A small class-conditioned image diffusion model, trained from scratch: norm layernorm, soap at rate 0.0033.
Rows from block 2 of a small class-conditioned image diffusion model, named by matrix and row number. Rows with one number belong to one neuron. Each number is 50 + 12 x the weight over its row's rms, rounded and kept within 0 to 99. All counts start at 0. After the name is the row's rms in percent of the matrix's.
After each neuron's rows are labels from the 100 images, of 14848 (inputs lightly noised), where the neuron reaches its highest value: "colour at peak" is the nearest of a few named colours to the mean colour under the peak. Only what is clearly more common there than usual is listed. The data: short English words printed on busy colour backdrops. In brackets: how many of the 100, against the usual share in percent.
# fc1: MLP up (model.blocks.2.mlp.fc1.weight, 480x160), inputs 0-159
# fc2: MLP down (model.blocks.2.mlp.fc2.weight, 160x480, transposed), outputs 0-159

fc1.62 095:69 63 44 44 37 56 62 35 65 57 52 49 35 59 69 49 53 52 44 51 61 60 58 46 66 40 38 68 39 46 59 45 58 25 35 51 61 38 62 63 23 70 42 35 34 59 44 62 69 41 76 50 40 40 59 37 46 62 59 54 50 53 36 60 51 49 58 57 60 33 60 36 44 50 53 54 68 34 38 54 39 68 75 63 36 31 43 50 60 67 56 49 55 40 44 35 31 47 49 54 68 42 56 58 61 58 75 65 57 31 48 56 55 51 71 55 49 68 65 49 51 59 61 35 75 65 54 63 60 37 24 48 39 44 72 48 55 49 24 67 50 49 51 53 41 64 60 28 45 61 44 65 43 59 42 36 45 40 38 70
fc2.62 107:49 44 61 55 47 58 53 50 28 50 58 47 66 36 48 50 37 48 44 29 63 43 66 50 51 39 49 55 68 38 38 64 39 61 53 49 67 37 49 73 72 36 72 57 54 67 43 39 59 33 56 55 56 72 53 46 63 57 44 64 48 38 41 56 38 55 32 43 46 30 61 51 34 68 42 34 41 41 59 40 62 46 43 51 27 65 53 60 50 40 33 59 38 37 66 53 48 33 42 42 49 46 45 29 51 41 36 37 62 61 82 56 26 54 47 41 48 42 43 58 49 77 46 35 38 48 33 35 28 62 28 47 39 41 63 54 73 29 48 66 58 49 41 61 34 42 67 31 48 42 41 40 45 43 57 54 39 38 34 73
colour at peak: pink (61 vs 21.5)

fc1.164 091:58 56 37 52 60 49 53 50 47 44 60 66 45 50 49 51 66 46 52 54 53 67 46 53 53 71 41 57 43 57 49 64 64 47 63 49 65 56 56 52 46 35 67 57 56 51 42 38 50 34 42 61 68 65 58 50 46 40 60 46 57 56 51 42 56 47 61 71 59 64 74 86 63 56 40 34 65 39 62 50 48 49 77 67 35 56 51 61 52 48 66 72 59 70 37 73 58 45 59 65 39 72 45 45 48 56 81 43 57 39 66 44 47 69 55 64 69 53 77 47 55 62 48 73 44 60 57 72 56 64 61 75 55 48 48 84 45 43 59 43 70 60 44 72 62 68 57 42 48 56 62 35 46 52 37 61 58 58 56 55
fc2.164 090:53 65 79 66 70 27 69 44 45 39 50 54 51 66 33 60 60 30 49 51 49 60 38 40 53 54 49 40 46 45 20 52 69 37 23 51 63 45 74 56 39 46 59 44 63 38 57 45 44 55 28 25 47 54 31 54 52 50 50 55 30 67 39 41 60 40 65 56 51 44 39 46 34 73 41 30 57 32 50 37 54 51 51 56 47 24 30 36 54 71 33 61 45 60 41 62 49 47 56 59 58 61 61 59 34 37 54 45 39 45 60 58 52 67 66 67 52 56 53 38 67 55 52 40 41 43 41 40 35 67 66 46 75 64 51 65 57 41 44 55 47 51 49 68 59 56 45 67 43 45 39 49 31 43 19 53 41 59 50 54
colour at peak: pink (56 vs 21.5)

fc1.299 088:57 66 59 63 80 51 69 58 31 44 59 60 44 46 41 58 65 54 37 53 42 62 42 30 38 40 51 68 33 64 39 48 67 58 49 56 41 45 83 45 51 53 75 53 68 48 63 43 52 51 41 35 57 52 48 58 34 46 65 70 64 63 60 63 43 39 64 71 58 44 48 48 52 59 35 28 54 61 64 38 44 71 51 49 55 37 34 45 67 34 54 62 57 58 45 61 42 55 28 51 52 55 69 56 55 57 62 58 62 54 71 60 61 46 55 71 53 49 64 56 70 51 47 65 38 58 42 67 54 56 77 60 61 57 61 79 66 48 42 50 54 33 44 63 74 52 49 71 39 53 49 52 24 43 44 53 38 64 60 51
fc2.299 081:66 47 51 67 79 23 63 44 40 39 63 40 41 54 47 50 52 47 52 50 59 50 23 31 60 65 33 33 37 22 41 66 68 40 37 49 57 46 51 57 32 34 52 44 62 57 38 37 58 55 27 36 56 39 46 58 37 51 57 52 41 70 36 28 63 46 68 54 58 50 53 72 42 61 39 39 72 54 54 48 36 47 60 60 40 54 50 41 40 56 32 59 32 43 29 58 53 48 62 59 45 64 42 47 26 52 61 49 29 41 62 45 55 61 66 46 56 59 53 49 65 48 44 51 33 62 45 32 39 63 62 53 54 33 61 60 45 39 80 50 41 44 45 60 59 65 40 49 43 42 43 34 53 58 16 57 51 61 41 34
colour at peak: grey (49 vs 20.8)

fc1.175 084:69 31 44 43 54 33 64 43 52 39 49 41 60 45 54 43 48 73 43 34 45 51 40 42 33 36 57 61 73 80 58 38 32 51 30 68 62 52 62 49 49 51 46 61 44 59 29 60 71 38 55 62 29 60 66 54 38 65 49 56 61 42 57 41 29 64 49 62 50 30 45 56 64 52 36 49 46 55 45 49 47 32 53 50 54 58 36 55 48 61 55 32 69 38 47 29 52 50 51 89 45 63 43 45 48 49 36 55 46 41 70 49 62 37 41 74 35 47 55 39 30 45 62 55 67 60 61 64 47 51 31 49 65 53 72 48 55 57 79 60 61 40 61 57 49 41 68 60 42 67 51 32 53 42 38 59 67 60 53 38
fc2.175 092:42 51 65 50 42 45 25 31 48 18 39 38 65 52 35 37 55 43 62 68 61 44 65 49 50 42 53 50 64 61 29 31 36 40 47 39 49 30 56 51 36 55 30 51 28 59 66 70 56 45 33 34 38 67 63 48 43 59 55 48 58 40 64 38 39 57 60 49 36 44 34 46 39 36 46 47 45 43 55 65 48 54 48 64 48 16 43 68 43 59 40 42 47 65 70 64 59 50 51 68 46 63 48 56 71 38 71 48 33 39 52 40 43 65 37 73 67 52 57 43 24 59 48 52 37 50 43 48 68 55 54 30 60 50 65 59 51 60 67 45 59 49 39 65 48 49 22 58 50 48 39 44 41 39 75 41 46 52 36 55
colour at peak: brown (50 vs 25)

fc1.463 085:62 73 44 35 56 73 66 48 54 31 41 73 63 37 48 54 58 55 38 55 29 44 48 48 55 41 55 60 25 61 56 68 51 24 78 47 47 46 82 57 47 58 68 52 58 40 68 55 68 61 63 49 54 59 62 65 52 50 64 37 43 43 35 50 40 41 68 55 69 53 57 54 53 54 39 35 56 54 36 52 46 65 71 37 49 64 55 57 41 50 46 51 57 52 42 25 48 42 56 44 63 72 45 56 56 56 26 52 59 38 63 39 52 56 46 71 65 47 65 66 26 53 71 54 38 40 58 67 49 50 62 61 61 51 49 61 41 57 44 31 45 33 58 57 48 56 70 54 64 71 31 62 70 61 40 47 60 40 40 31
fc2.463 087:31 53 35 46 70 34 33 66 30 55 43 55 42 52 59 62 56 35 69 47 41 59 41 33 49 50 28 52 31 49 67 51 69 40 52 51 63 52 67 54 50 55 73 33 37 53 16 58 66 27 52 49 42 61 56 43 48 58 77 60 63 63 39 53 57 62 67 45 43 63 75 40 40 83 56 33 59 39 63 65 44 38 50 30 54 41 31 62 49 55 39 42 52 52 42 58 63 61 49 44 47 57 53 47 56 31 55 44 46 49 42 50 46 34 65 56 39 45 60 48 57 63 64 47 59 47 42 49 26 60 41 48 44 56 35 42 46 45 55 57 41 64 82 42 34 50 36 61 73 62 41 39 64 50 37 61 59 61 64 36
colour at peak: brown (69 vs 25)

fc1.73 069:50 50 53 67 45 68 42 49 76 57 55 68 66 72 39 43 56 23 51 65 54 44 51 63 60 50 57 52 57 68 79 64 50 53 46 42 64 60 57 61 40 55 47 49 37 34 38 53 44 62 43 62 70 46 57 50 45 52 51 35 44 60 44 48 67 68 43 57 63 31 50 80 41 71 64 31 49 52 48 26 45 33 67 67 53 30 54 34 50 59 69 68 81 39 51 51 46 77 58 47 46 54 57 48 43 45 48 42 61 41 49 48 56 52 38 51 54 40 39 63 69 45 54 41 58 61 40 62 41 51 46 41 62 64 52 78 46 55 33 63 60 52 44 64 28 43 52 43 63 24 75 50 65 47 38 68 45 39 54 47
fc2.73 101:38 77 50 61 52 43 29 50 49 57 51 68 41 37 48 45 35 26 86 60 47 39 35 32 66 40 69 49 54 77 43 67 69 68 42 50 75 46 59 23 42 33 46 47 53 48 56 46 52 40 52 47 69 56 71 59 49 53 48 31 54 43 41 61 54 63 44 37 51 30 35 26 34 65 67 50 56 37 46 50 55 65 44 52 43 37 52 56 50 27 51 58 61 39 62 38 49 49 60 39 51 52 38 54 45 38 56 34 59 53 49 47 51 33 60 49 57 43 58 42 69 49 69 45 37 47 45 65 69 70 29 52 29 69 24 55 51 45 55 67 64 60 42 53 46 38 52 43 65 39 56 50 47 62 29 36 57 45 38 51
colour at peak: green (28 vs 1.5)

fc1.469 125:43 48 66 52 45 59 53 62 28 84 45 36 30 46 23 43 38 41 64 58 59 55 49 64 39 57 48 49 46 39 70 46 62 72 55 52 60 57 38 64 32 49 62 46 48 52 45 38 61 50 39 82 21 58 39 57 47 51 57 54 44 52 57 63 38 44 46 66 57 55 47 53 66 36 77 48 64 39 41 43 60 52 58 36 68 80 35 55 40 38 66 58 46 45 54 51 43 56 49 32 45 43 52 53 46 54 49 59 54 36 44 42 54 44 42 68 61 45 67 37 24 60 51 35 51 38 45 69 53 68 59 58 55 54 83 34 42 53 60 30 44 62 56 58 34 36 32 47 51 40 43 39 47 63 41 21 61 49 40 30
fc2.469 104:43 30 54 55 62 46 64 53 54 48 58 58 58 55 62 53 72 65 45 40 45 39 51 38 47 58 60 38 65 54 41 56 46 45 34 42 32 45 74 44 55 68 32 57 43 67 61 46 42 39 69 48 59 39 69 40 50 36 39 44 45 49 52 45 69 34 65 48 62 47 59 39 42 48 36 33 41 61 53 64 38 63 48 53 35 40 48 38 44 71 15 32 47 59 41 60 69 56 70 73 68 55 36 52 56 57 50 17 41 52 46 63 40 54 34 31 57 44 29 62 62 58 76 42 28 57 41 36 47 42 44 57 41 41 29 59 40 43 33 55 43 45 40 43 41 52 52 40 30 53 46 38 48 19 34 67 51 61 53 68
colour at peak: brown (55 vs 25)

fc1.457 120:40 47 44 59 56 75 71 52 47 64 67 58 56 66 59 67 67 48 51 49 58 49 51 64 58 47 51 49 53 49 49 62 45 61 53 36 51 66 52 65 65 25 50 47 49 53 61 68 82 55 69 63 66 57 46 55 50 69 46 74 45 58 55 39 63 56 47 76 49 33 55 50 71 43 36 64 51 56 36 51 56 60 63 58 68 52 46 58 19 47 57 66 39 69 55 60 63 76 47 45 74 50 60 53 65 74 43 56 60 60 51 36 64 50 47 55 65 72 78 36 38 40 39 74 62 63 57 62 67 50 51 59 49 56 41 61 54 59 42 59 54 50 48 70 48 36 57 69 55 73 47 47 32 51 56 48 45 65 59 50
fc2.457 093:49 40 54 66 46 80 62 37 43 51 51 65 47 54 47 56 52 50 49 41 54 61 35 47 55 39 57 36 54 23 54 65 30 57 31 41 49 57 27 52 71 27 39 55 57 57 57 38 63 59 35 44 46 34 44 43 45 46 45 48 39 44 26 31 65 51 45 55 35 34 50 48 48 41 35 65 57 55 40 39 50 45 38 72 57 46 40 62 15 39 28 61 42 51 63 76 63 63 37 41 44 39 55 44 32 50 36 57 47 46 45 33 49 66 55 46 45 73 45 26 47 54 35 54 56 75 40 23 70 41 53 56 54 69 55 52 27 51 51 55 60 46 46 38 48 21 45 70 44 46 52 37 42 52 45 67 45 59 43 62
colour at peak: grey (70 vs 20.8)

fc1.343 079:30 68 51 48 48 19 57 51 65 62 52 54 52 53 39 31 60 38 60 41 73 75 55 46 40 55 56 46 49 68 58 46 42 48 42 50 64 41 52 59 71 35 51 79 29 52 39 48 59 70 65 52 62 33 62 51 39 38 53 18 46 40 46 35 68 36 46 62 56 60 42 70 55 50 68 58 34 53 52 35 57 63 30 66 50 44 42 66 47 75 46 53 56 36 56 43 45 47 63 51 58 61 61 57 39 55 58 28 46 43 56 56 49 56 69 45 44 40 52 48 48 61 32 31 47 48 42 44 41 35 85 53 49 54 59 35 62 51 36 56 77 56 50 48 33 48 39 53 58 60 64 54 31 37 43 54 30 40 33 56
fc2.343 097:53 59 39 50 57 49 62 65 32 44 53 69 15 63 69 72 50 40 41 47 57 48 55 59 51 44 37 56 51 32 39 15 40 59 40 65 53 43 38 51 18 47 41 44 47 46 38 74 47 51 33 47 55 37 35 41 55 67 55 47 53 47 54 70 32 59 45 75 56 52 51 45 39 41 36 72 49 62 72 61 50 31 57 51 46 73 67 42 35 64 46 44 60 57 53 49 44 55 40 33 50 54 48 62 65 39 35 39 65 45 59 41 32 51 24 45 69 33 65 42 43 44 47 57 46 56 65 36 47 41 50 32 46 56 53 39 37 43 58 54 43 50 49 67 53 65 52 57 32 25 54 57 66 64 37 79 50 51 50 37
colour at peak: green (30 vs 1.5)

fc1.106 088:33 44 41 62 55 50 50 32 27 67 57 68 48 54 42 48 46 61 44 30 41 31 71 50 50 14 43 28 33 52 64 46 44 57 49 35 63 50 33 53 50 50 47 59 38 58 60 45 41 60 55 60 63 59 67 53 50 59 56 49 49 69 47 48 58 30 53 50 64 61 40 52 47 29 48 37 48 64 54 60 37 65 55 24 38 55 54 48 38 43 41 52 36 63 52 61 52 38 62 48 58 53 42 70 53 51 60 43 57 55 55 51 43 52 63 75 54 69 54 38 54 41 55 32 42 35 46 42 38 49 36 51 34 57 77 70 49 40 66 57 57 54 38 50 53 50 78 62 68 38 73 80 49 50 65 73 49 52 70 80
fc2.106 134:34 52 25 37 42 57 43 76 63 49 60 63 69 69 50 79 45 57 35 51 48 55 54 69 54 41 46 56 65 58 41 44 45 49 66 52 46 54 56 69 41 30 54 28 62 73 39 59 41 43 30 60 62 49 51 65 45 54 36 55 58 38 41 58 50 51 57 31 42 57 22 59 36 45 67 60 47 38 47 54 63 59 39 44 42 56 44 55 61 60 68 65 33 47 54 51 50 50 60 47 63 47 46 32 71 38 61 50 54 69 26 45 70 53 45 40 56 52 69 27 43 40 62 50 39 29 56 27 55 50 57 42 56 45 66 54 47 28 81 60 36 38 46 52 60 41 53 84 61 57 49 46 44 42 44 53 64 39 67 45
colour at peak: white (42 vs 12.9)

fc1.426 072:51 50 59 59 62 50 77 56 58 68 42 57 51 41 57 41 62 51 45 50 42 49 56 29 60 52 63 61 45 71 55 59 30 46 61 36 46 57 57 65 60 45 48 65 32 54 37 27 38 63 49 34 68 49 51 40 27 56 76 54 46 65 53 66 43 60 58 19 43 66 65 63 33 56 39 38 66 58 33 29 54 24 54 40 31 49 50 47 55 46 45 42 51 36 59 47 50 47 42 26 45 40 48 41 43 50 45 42 54 51 47 68 52 50 50 45 31 63 81 53 34 47 68 66 35 71 36 57 55 50 60 61 55 41 66 55 58 68 23 55 74 34 65 53 47 52 35 43 52 36 49 48 46 63 50 53 65 48 75 38
fc2.426 097:58 47 60 39 56 50 36 33 68 58 52 62 45 58 48 42 47 35 44 63 60 72 43 59 39 59 40 59 28 60 29 36 50 56 56 30 51 46 43 60 61 54 43 65 47 39 52 48 66 65 23 58 51 31 59 63 63 77 27 68 67 67 72 48 72 45 46 45 57 49 23 42 41 31 47 42 59 69 53 68 56 43 69 46 59 52 47 66 81 44 51 43 43 75 76 44 46 68 61 50 33 38 25 43 51 55 42 47 52 54 55 54 29 56 55 55 55 45 53 50 37 40 41 55 45 56 67 59 56 49 47 40 62 49 49 43 47 32 40 56 66 47 59 35 41 44 36 45 48 36 39 31 54 47 47 37 63 77 65 61
colour at peak: grey (43 vs 20.8)

fc1.313 073:55 63 43 24 48 64 62 34 71 50 67 51 60 73 43 31 61 42 49 53 34 26 58 40 62 43 52 49 43 69 61 45 59 39 55 78 62 45 56 47 28 52 59 79 63 44 56 42 52 47 43 61 53 56 39 46 36 57 53 72 51 59 46 57 39 50 55 27 61 61 76 93 48 60 65 55 39 42 53 51 64 41 70 58 62 44 56 28 56 52 51 45 50 41 56 37 59 63 51 69 49 48 58 62 51 34 30 51 59 53 38 50 55 67 46 52 60 31 67 56 56 47 72 52 39 63 48 63 70 48 57 52 35 37 35 64 59 57 38 37 48 61 55 52 38 69 42 54 41 41 47 63 72 52 58 71 53 49 37 38
fc2.313 106:57 59 60 63 39 70 41 48 44 52 42 62 44 51 58 62 61 64 55 54 71 57 45 76 62 24 57 53 47 64 41 46 52 47 64 19 57 46 31 58 63 39 47 58 56 45 56 40 68 50 42 43 44 35 45 55 45 52 68 54 57 30 43 57 49 54 46 66 43 50 48 13 45 26 45 35 64 74 47 35 50 47 42 57 40 57 52 54 57 54 53 63 52 50 60 68 47 60 53 53 39 41 28 63 36 68 66 54 22 51 39 41 48 39 33 56 43 54 60 56 27 37 54 50 70 60 66 72 32 62 56 74 51 53 55 41 39 34 49 54 45 72 46 40 56 34 31 66 42 61 62 77 43 27 51 43 51 54 40 55
colour at peak: brown (74 vs 25)

fc1.266 074:56 58 64 28 27 29 55 51 72 28 70 59 54 51 58 37 47 41 60 37 58 59 78 40 63 58 45 63 59 62 60 52 70 53 51 62 61 52 42 60 26 34 50 64 37 54 55 45 33 51 60 49 56 63 45 38 50 40 57 26 31 53 56 57 65 45 46 26 58 22 40 45 57 62 62 43 47 34 55 18 65 36 47 71 58 39 50 16 58 45 79 59 66 53 59 31 56 44 54 42 46 53 46 63 49 52 59 29 50 54 48 41 36 78 45 63 41 54 43 61 58 51 61 53 35 38 34 65 46 44 41 42 64 57 51 74 41 49 48 60 52 57 46 56 42 50 59 49 42 67 60 52 52 50 46 48 52 50 71 52
fc2.266 109:45 34 32 57 51 63 41 57 22 54 57 52 31 39 56 48 45 43 36 59 48 50 49 55 50 59 41 54 24 52 39 56 62 77 51 54 57 41 49 58 67 44 55 48 55 62 22 48 63 44 42 44 38 40 75 53 19 56 69 59 53 45 45 56 62 25 44 57 53 53 60 42 39 55 52 50 43 91 64 69 32 58 38 50 58 59 38 53 33 46 62 46 45 41 58 58 47 53 45 39 41 69 53 44 46 44 52 51 40 45 63 50 68 29 38 37 49 65 52 53 27 26 36 61 77 71 51 49 57 50 40 46 33 48 52 44 41 36 66 37 29 25 64 30 46 53 40 52 54 64 51 57 65 63 67 42 37 59 50 47
colour at peak: green (47 vs 1.5)

fc1.7 090:31 49 46 66 51 62 57 62 56 53 47 58 62 38 48 26 56 46 50 41 46 52 48 39 33 55 78 13 43 23 56 38 44 51 50 61 45 66 45 35 56 38 40 38 47 35 41 62 59 47 23 53 59 26 32 44 44 38 54 65 19 52 54 51 50 54 58 44 69 42 36 64 49 35 51 41 49 54 59 51 43 55 07 47 44 43 57 32 61 67 48 61 33 46 55 49 64 53 46 55 52 45 53 44 40 43 54 58 57 52 61 40 44 42 43 61 39 27 53 38 66 35 45 43 37 43 57 49 47 53 26 49 58 45 51 32 59 51 57 16 54 75 51 54 43 17 39 51 51 56 57 41 55 35 62 49 54 62 47 34
fc2.7 115:48 46 40 65 57 41 58 49 41 67 46 37 57 39 38 72 55 43 64 43 65 59 29 58 43 57 49 52 39 58 40 41 82 53 66 40 41 43 50 58 49 54 43 57 70 54 58 39 42 50 57 41 37 52 58 34 62 40 54 51 43 49 51 49 41 59 70 28 50 43 33 49 51 25 72 71 61 46 46 53 45 44 57 44 54 63 38 53 39 56 34 53 48 13 32 34 57 34 44 48 54 35 48 56 45 28 40 42 44 41 50 62 50 59 48 45 47 35 51 43 14 44 35 31 43 51 18 45 48 31 36 54 35 41 48 53 18 56 47 22 44 37 48 42 51 58 55 61 48 60 39 45 51 59 37 48 72 54 37 79
colour at peak: grey (60 vs 20.8)

fc1.400 087:39 35 62 78 62 70 48 55 51 48 52 58 58 43 62 75 61 33 47 25 63 63 58 71 30 56 51 49 62 57 45 39 54 43 63 40 54 58 59 54 42 39 71 25 40 53 53 31 45 65 70 34 38 59 51 33 49 50 67 51 48 54 48 52 59 76 55 40 53 47 38 37 57 39 63 23 58 53 43 48 56 48 54 56 28 37 48 53 26 50 42 59 62 52 58 69 69 63 37 65 63 59 57 44 34 47 61 48 49 54 65 36 40 48 54 63 55 50 82 53 28 45 46 38 71 64 42 54 37 36 73 73 64 65 34 54 62 47 52 49 45 68 29 48 67 41 56 63 46 62 58 56 50 52 49 69 51 49 59 42
fc2.400 110:58 43 25 43 61 40 55 60 49 62 70 44 59 50 52 39 34 59 56 52 35 59 43 45 48 53 56 53 22 62 65 41 62 29 56 48 41 38 45 61 25 46 35 43 55 57 53 57 49 57 46 64 55 62 54 57 47 67 42 54 47 60 54 47 45 41 47 66 64 54 60 51 45 44 76 57 41 58 58 62 41 70 66 57 69 72 44 41 64 50 53 28 46 26 75 25 32 44 46 72 59 30 38 52 57 44 38 23 61 42 54 42 45 46 51 47 46 49 25 58 72 49 41 70 45 52 45 49 67 63 44 57 36 33 45 27 74 43 56 45 42 45 57 63 58 61 50 49 50 60 57 53 75 59 77 52 77 46 42 34
colour at peak: pink (50 vs 21.5); grey (45 vs 20.8)

fc1.418 107:48 54 59 51 48 70 60 51 62 59 47 56 51 55 50 55 66 47 66 55 47 69 55 53 48 63 68 44 55 45 48 53 40 55 54 76 46 54 61 45 63 46 58 59 42 48 67 67 59 62 60 48 52 43 40 69 61 50 45 74 41 75 54 62 60 58 41 54 80 66 45 49 62 61 72 53 57 55 68 48 31 53 30 57 48 64 56 56 72 75 62 45 65 61 49 65 59 61 56 69 56 63 48 49 45 44 49 55 77 65 56 68 58 50 49 74 55 42 59 50 66 54 40 44 56 63 59 67 47 75 49 61 81 62 47 66 54 62 66 39 61 70 52 73 40 36 46 73 52 83 47 63 49 50 63 53 72 58 53 57
fc2.418 116:71 18 61 54 47 53 52 56 50 55 43 65 58 38 42 45 36 49 43 71 43 52 58 70 55 54 73 43 76 34 49 49 37 59 63 67 49 41 53 36 41 35 42 33 55 57 49 60 44 58 44 49 42 43 50 30 51 70 77 41 38 38 55 47 68 64 40 57 54 68 51 43 70 52 62 61 53 75 64 50 80 58 47 41 44 26 43 42 56 54 33 56 53 62 30 29 58 46 49 52 36 53 54 49 29 38 72 63 43 26 31 56 57 67 68 61 42 51 73 65 66 42 59 41 50 45 57 50 39 44 53 61 49 54 36 47 49 46 59 70 69 56 43 56 57 43 44 41 60 64 65 41 48 37 62 65 63 57 66 66
colour at peak: black (76 vs 17.9)

fc1.132 082:42 54 43 55 25 64 54 60 56 37 38 63 64 54 58 48 54 43 59 57 59 55 51 80 69 56 37 64 41 56 60 72 58 65 41 56 71 42 45 60 60 43 34 63 45 46 49 63 60 48 73 75 69 44 52 51 53 53 65 44 55 54 40 52 64 74 61 47 67 60 58 61 47 70 29 53 66 48 48 47 61 49 56 60 41 49 48 61 41 61 66 52 68 60 44 70 48 41 56 71 73 47 61 68 54 46 71 65 74 30 46 58 41 64 50 47 56 27 71 51 58 65 63 45 59 66 52 48 50 64 72 52 58 77 51 72 69 49 48 53 66 54 41 66 51 61 59 58 56 41 61 72 61 48 51 52 41 48 54 29
fc2.132 099:74 37 67 53 45 58 52 41 41 63 61 60 39 51 62 58 43 36 40 51 70 29 51 53 61 69 39 32 51 52 24 39 61 54 52 35 23 32 26 70 33 52 50 63 53 48 47 37 47 56 62 66 42 35 59 55 45 33 42 60 62 55 45 45 46 35 42 41 70 40 24 44 52 42 52 48 55 47 71 50 39 45 57 66 62 39 60 76 60 26 51 65 39 55 56 39 64 59 52 52 56 40 46 46 53 46 47 60 53 36 65 31 42 35 40 52 79 56 65 46 43 44 59 49 40 35 66 43 54 25 39 48 41 39 54 51 51 54 47 54 52 49 29 41 62 41 63 35 30 44 25 18 62 46 42 53 66 47 59 48
colour at peak: green (46 vs 1.5); grey (43 vs 20.8)

fc1.455 114:39 57 43 54 66 55 24 39 50 63 47 60 50 68 51 55 61 59 48 40 54 58 55 65 58 52 45 67 51 70 76 45 58 55 52 58 66 42 43 48 48 61 17 53 73 57 81 28 53 39 39 61 52 51 77 55 55 49 41 72 68 43 56 59 42 48 34 50 48 51 50 62 58 47 29 39 54 45 46 54 33 45 65 57 78 65 48 51 54 49 46 20 33 61 54 72 59 63 56 64 49 61 50 52 60 58 71 47 50 75 72 19 44 55 63 37 54 47 50 46 68 41 58 45 68 41 62 43 42 40 65 48 67 59 55 54 41 44 44 66 60 51 45 46 70 58 42 42 51 61 55 65 28 65 44 62 58 61 57 58
fc2.455 094:72 62 56 50 40 47 82 72 46 51 68 54 52 32 50 52 51 62 51 53 45 25 38 32 41 42 54 21 48 36 36 50 49 43 44 49 39 64 77 53 54 43 74 49 39 38 33 57 49 57 45 51 46 66 29 49 43 50 52 38 31 62 34 58 64 53 85 33 66 59 70 55 37 62 67 56 49 54 58 50 59 47 40 51 21 25 51 68 50 48 55 62 65 42 48 40 56 43 60 24 51 47 65 27 49 39 39 45 49 29 45 65 54 48 33 69 51 53 51 57 28 58 38 51 35 50 37 54 73 55 41 50 36 46 48 48 58 63 59 52 44 45 53 54 37 54 64 59 48 56 50 44 81 50 67 50 54 49 59 50
colour at peak: black (44 vs 17.9)

fc1.286 080:42 77 47 45 57 59 51 48 64 48 44 46 42 54 61 41 61 55 59 56 52 50 56 44 44 46 42 77 51 50 43 63 79 42 39 34 66 55 57 65 66 66 44 47 47 48 22 51 22 57 43 55 68 64 48 35 47 40 53 54 49 35 43 51 30 42 63 57 62 41 53 61 30 62 72 54 49 60 36 64 56 62 44 67 26 29 48 29 39 44 57 39 33 57 53 42 58 51 47 57 42 53 44 56 42 49 46 67 54 51 51 41 23 52 59 48 48 50 69 49 60 19 66 19 48 30 59 23 72 59 42 51 43 50 69 42 48 29 58 49 50 54 37 42 54 70 66 56 54 65 27 42 59 40 51 45 44 58 72 64
fc2.286 080:52 54 41 67 30 53 66 54 52 37 60 53 47 37 48 62 45 57 41 50 60 32 38 50 40 43 48 32 72 27 63 35 36 50 59 42 45 63 44 47 34 50 41 59 35 52 43 58 55 19 55 47 47 47 61 36 49 58 56 48 65 51 38 38 60 47 31 41 40 58 25 39 75 24 38 55 36 76 58 66 50 43 62 41 64 61 35 57 47 55 29 59 52 47 62 63 44 55 47 45 27 30 50 37 62 53 32 28 59 63 44 63 75 50 32 54 56 59 54 41 60 51 52 67 57 48 49 69 50 55 52 40 48 48 34 62 48 59 37 21 49 60 37 35 53 16 50 45 33 37 55 58 52 60 27 42 51 62 35 46
colour at peak: green (41 vs 1.5)

fc1.328 083:39 64 35 51 48 55 42 45 64 36 39 63 34 50 34 41 70 73 61 55 43 48 57 56 72 34 33 58 33 46 41 58 73 56 59 39 51 34 63 60 34 33 34 52 52 58 46 41 35 68 57 52 74 50 38 38 53 48 68 59 49 42 54 67 54 41 48 93 51 36 64 52 38 43 55 65 67 24 24 59 51 58 54 30 38 37 44 60 58 35 51 35 36 44 53 46 62 40 40 56 56 35 47 45 58 55 46 55 36 66 47 59 33 58 39 64 60 60 57 56 45 49 58 34 54 30 50 35 60 42 35 47 48 39 48 40 64 39 72 45 25 55 43 37 48 42 68 62 43 53 57 57 65 54 36 35 28 57 60 57
fc2.328 087:71 55 52 51 44 63 48 61 66 80 49 45 37 65 57 49 40 60 27 38 41 62 51 73 48 52 41 39 54 46 55 53 59 59 31 48 51 47 48 43 75 48 65 56 41 66 28 54 38 65 51 55 45 46 34 45 20 52 29 62 57 27 30 47 47 53 44 63 34 52 40 52 57 40 65 52 49 37 55 46 67 30 69 41 63 65 56 44 47 65 77 51 61 44 44 35 51 48 53 40 57 61 40 44 42 31 29 65 47 41 45 42 52 58 53 53 21 52 55 45 58 44 55 54 36 59 41 56 46 62 40 53 52 68 44 32 40 29 72 56 62 45 48 43 74 35 76 65 37 50 47 44 34 36 40 61 70 56 70 39
colour at peak: green (34 vs 1.5)